From a checkpoint of a small image classifier: adamw at rate 0.0013, 17.3 epochs.
Rows from block 5 of a small image classifier, named by matrix and row number. Rows with one number belong to one neuron. Each number is 200 + 30 x the weight over its row's rms, rounded and kept within 0 to 999. All counts start at 0.
After each neuron's rows are labels from the 100 images, of 14976, where the neuron reaches its highest value: "strongest on" is what is common among them. Only what is clearly more common there than usual is listed. The data: rendered made-up planets. In brackets: how many of the 100, against the usual share in percent.
# fc1: MLP up (model.blocks.5.mlp.fc1.weight, 1152x192), inputs 160-179
# fc2: MLP down (model.blocks.5.mlp.fc2.weight, 192x1152, transposed), outputs 160-179

fc1.325,200,200,200,108,200,200,200,247,200,200,200,253,200,200,253,200,200,200,200,157
fc2.325,200,200,200,200,200,200,243,200,242,200,171,200,200,165,200,200,200,169,200,230
strongest on: moons: one (99 vs 24.9)

fc1.728,200,149,200,200,200,200,255,263,256,200,200,236,200,200,242,247,200,200,200,248
fc2.728,171,235,200,200,200,200,200,164,200,154,200,200,225,200,200,200,176,250,200,200
strongest on: moons: one (100 vs 24.9)

fc1.524,200,231,149,200,157,129,262,76,200,200,200,146,155,200,154,200,200,255,200,200
fc2.524,242,166,200,200,200,249,200,200,200,200,200,200,200,200,200,200,200,200,263,200
strongest on: moons: one (99 vs 24.9)

fc1.366,139,154,200,200,200,200,200,224,200,200,200,200,253,162,200,200,222,153,200,200
fc2.366,200,200,200,200,122,200,200,200,200,200,200,200,200,200,200,200,200,200,200,200
strongest on: moons: zero (100 vs 25.2); cracked ice world (32 vs 14.1)

fc1.575,262,247,200,200,200,246,200,200,200,200,171,281,200,200,200,200,128,152,200,200
fc2.575,165,200,152,200,200,171,200,152,200,200,200,261,200,200,200,228,200,273,294,200
strongest on: moons: three (100 vs 25)

fc1.451,200,145,161,200,128,252,200,200,272,200,200,178,200,200,200,256,269,200,200,200
fc2.451,200,200,142,200,250,200,200,200,200,200,200,200,200,236,200,200,200,200,155,200
strongest on: moons: three (98 vs 25)

fc1.378,200,200,200,200,200,200,200,200,200,200,200,242,200,240,200,160,200,200,266,200
fc2.378,200,200,141,200,200,161,200,200,200,229,200,200,233,200,200,155,200,200,200,200
strongest on: moons: one (97 vs 24.9); cracked ice world (32 vs 14.1)

fc1.252,200,143,200,200,200,151,200,177,200,200,163,179,244,200,200,200,200,160,177,164
fc2.252,200,238,200,200,200,200,200,200,252,200,200,232,248,200,200,159,248,200,200,200
strongest on: moons: three (59 vs 25)

fc1.129,200,200,200,270,132,200,200,200,200,244,200,200,117,200,107,235,200,297,200,200
fc2.129,200,200,200,200,200,200,200,200,133,155,251,200,200,200,200,200,148,131,200,200
strongest on: moons: three (100 vs 25); cracked ice world (34 vs 14.1)

fc1.352,149,200,200,237,151,180,200,158,200,200,151,200,200,145,200,200,200,200,200,240
fc2.352,200,200,200,200,136,200,200,200,251,231,200,200,200,166,166,200,233,200,200,200
strongest on: moons: zero (100 vs 25.2); cracked ice world (37 vs 14.1)

fc1.583,200,200,246,200,200,200,200,200,200,272,200,200,200,140,200,200,200,95,200,200
fc2.583,200,243,200,200,144,172,200,200,200,229,200,200,148,200,200,200,200,137,200,200
strongest on: moons: zero (100 vs 25.2); kind: cracked ice world (36 vs 14.1)

fc1.341,251,200,200,200,150,200,200,200,200,235,200,200,200,200,155,200,247,200,200,200
fc2.341,200,155,231,200,142,173,200,200,200,200,200,200,145,200,200,294,200,200,200,283
strongest on: moons: three (65 vs 25)

fc1.512,241,200,200,200,146,200,200,200,287,200,200,200,200,200,200,200,200,200,200,200
fc2.512,200,200,200,239,200,262,200,251,200,200,200,200,200,200,200,200,163,154,255,200
strongest on: moons: three (99 vs 25)

fc1.428,200,200,200,200,200,200,200,200,200,157,172,200,200,200,200,234,200,200,200,200
fc2.428,200,200,167,200,145,200,182,200,246,200,200,164,200,256,200,200,200,200,200,200
strongest on: moons: one (52 vs 24.9)

fc1.514,200,200,200,200,200,200,200,200,200,200,265,263,230,200,138,200,200,200,200,247
fc2.514,200,200,200,188,200,200,200,200,164,151,200,254,200,247,247,153,200,175,200,236
strongest on: moons: three (91 vs 25)

fc1.332,257,200,200,137,200,200,200,200,200,200,124,155,200,200,200,200,200,200,200,251
fc2.332,200,200,200,200,200,200,242,200,200,200,200,200,200,200,200,152,200,200,161,200
strongest on: moons: one (79 vs 24.9)

fc1.98,200,200,234,123,249,200,200,200,200,200,200,200,238,200,151,245,200,128,200,175
fc2.98,163,200,200,247,200,229,200,152,200,225,200,167,235,200,174,200,166,176,164,200
strongest on: moons: zero (100 vs 25.2)

fc1.682,147,200,200,200,200,200,200,200,200,200,200,200,141,142,200,200,289,90,190,200
fc2.682,200,200,110,200,254,200,200,200,254,248,231,200,200,247,200,200,200,159,140,200
strongest on: moons: three (71 vs 25)

fc1.240,258,200,200,200,200,256,200,200,135,200,200,200,200,149,159,200,257,200,264,200
fc2.240,200,168,200,200,200,200,150,200,200,200,200,200,200,200,200,200,200,200,258,200
strongest on: moons: one (85 vs 24.9)

fc1.457,200,235,200,200,200,200,265,200,200,200,200,200,142,259,200,200,200,200,263,249
fc2.457,200,200,301,200,200,200,200,200,200,200,200,200,163,200,200,150,139,200,200,200
strongest on: moons: one (63 vs 24.9)

fc1.164,200,148,200,200,200,244,200,253,200,200,200,200,200,200,200,200,200,200,200,200
fc2.164,200,200,200,248,200,200,200,200,200,238,200,246,200,200,200,200,200,200,144,200
strongest on: moons: two (97 vs 25)

fc1.482,244,200,200,129,200,200,200,200,200,200,200,200,200,200,141,162,240,200,107,200
fc2.482,200,200,200,281,200,200,200,230,156,200,254,247,220,200,160,200,200,171,200,200
strongest on: moons: two (72 vs 25)

fc1.358,200,200,228,200,233,200,200,200,75,200,124,258,200,144,200,200,255,200,200,200
fc2.358,200,200,200,244,200,200,251,200,242,240,154,200,200,200,200,200,200,200,200,200
strongest on: moons: three (73 vs 25)

fc1.395,200,200,200,108,200,200,200,200,200,200,200,262,200,200,200,260,200,200,200,200
fc2.395,200,168,200,172,200,200,200,200,200,156,200,232,157,167,200,200,200,249,200,172
strongest on: moons: three (95 vs 25)

fc1.542,154,200,238,200,200,200,200,270,276,200,155,262,247,200,250,200,200,200,129,200
fc2.542,200,200,200,200,254,200,164,200,130,200,200,200,145,263,200,133,200,280,200,249
strongest on: moons: three (100 vs 25); ocean world (36 vs 14.4)

fc1.504,200,200,200,137,200,200,200,200,261,200,218,253,200,200,200,224,200,200,200,200
fc2.504,200,244,200,200,200,200,247,211,162,238,200,200,200,169,251,200,247,251,200,170
strongest on: moons: two (85 vs 25)

fc1.65,200,200,200,200,200,200,172,200,189,227,123,200,200,200,200,200,179,200,200,200
fc2.65,200,200,304,200,200,200,200,200,200,227,200,200,136,246,200,135,200,200,240,146
strongest on: moons: one (100 vs 24.9)

fc1.384,159,200,200,200,200,121,200,200,181,234,200,200,200,200,153,200,246,200,200,200
fc2.384,263,200,200,186,200,200,251,200,200,200,200,200,200,260,200,200,136,200,256,200
strongest on: moons: three (93 vs 25)

fc1.582,148,200,259,200,200,247,200,200,138,200,200,200,149,151,200,144,200,200,200,200
fc2.582,200,200,119,159,200,246,261,200,200,200,142,200,169,200,200,200,143,248,259,200
strongest on: moons: one (51 vs 24.9)

fc1.173,200,239,278,200,200,126,200,254,200,200,200,200,250,200,202,200,259,200,175,110
fc2.173,200,200,129,200,234,185,200,167,111,200,200,168,217,200,200,242,264,200,200,266
strongest on: moons: three (94 vs 25)

fc1.653,154,238,200,256,114,164,200,200,253,200,239,200,200,233,200,200,200,200,200,200
fc2.653,200,200,164,200,256,267,200,200,131,200,200,200,200,134,200,200,200,200,200,224
strongest on: moons: three (98 vs 25)

fc1.186,200,154,249,200,142,149,200,200,200,154,200,131,200,200,147,200,200,200,200,200
fc2.186,200,200,200,158,158,200,200,200,200,144,247,200,200,200,141,200,200,147,200,160
strongest on: moons: two (100 vs 25); cracked ice world (35 vs 14.1)

fc1.479,200,200,200,200,200,200,224,198,200,200,200,200,207,200,200,200,200,200,256,200
fc2.479,200,200,200,200,200,149,238,200,200,258,200,200,200,200,200,200,200,200,200,200
strongest on: moons: one (89 vs 24.9)

fc1.710,200,160,200,200,200,200,200,149,200,200,200,246,200,142,200,200,200,142,200,200
fc2.710,200,200,200,200,261,200,262,200,200,200,200,200,200,200,200,200,246,200,143,200
strongest on: moons: two (91 vs 25)

fc1.41,200,200,200,200,200,167,200,200,270,200,200,200,200,200,255,200,200,200,200,254
fc2.41,200,200,200,200,200,200,200,200,200,200,200,200,200,200,200,200,232,200,154,151
strongest on: moons: one (77 vs 24.9)

fc1.287,215,200,200,200,200,200,200,200,200,271,200,200,200,200,200,146,270,200,200,200
fc2.287,246,142,200,200,150,200,200,135,200,200,225,134,200,200,228,200,260,200,200,170
strongest on: moons: one (100 vs 24.9)

fc1.609,200,200,200,200,200,200,278,59,200,200,200,200,200,234,200,200,200,300,200,138
fc2.609,200,200,200,200,140,200,200,146,200,200,200,200,200,200,200,200,200,200,200,200
strongest on: moons: one (89 vs 24.9)

fc1.637,200,229,200,200,200,215,200,200,273,238,200,200,200,104,234,244,200,111,200,136
fc2.637,200,200,200,200,270,200,200,273,200,200,200,200,90,200,247,156,200,200,200,250
strongest on: moons: three (94 vs 25)

fc1.426,200,200,200,200,200,200,200,258,147,200,264,200,200,200,200,200,251,200,165,166
fc2.426,164,262,200,200,200,200,200,200,200,200,200,200,200,200,154,200,200,157,200,200
strongest on: moons: three (96 vs 25)

fc1.141,232,228,200,200,200,247,200,200,200,200,200,200,143,200,200,200,200,260,200,139
fc2.141,200,200,200,200,200,200,200,200,200,200,200,200,156,200,200,200,200,125,200,200
strongest on: moons: one (67 vs 24.9)

fc1.610,200,200,106,200,244,200,200,200,200,200,200,200,200,200,200,200,200,200,251,200
fc2.610,200,221,289,200,200,233,200,200,176,225,200,200,200,200,212,156,200,174,200,200
strongest on: moons: one (78 vs 24.9)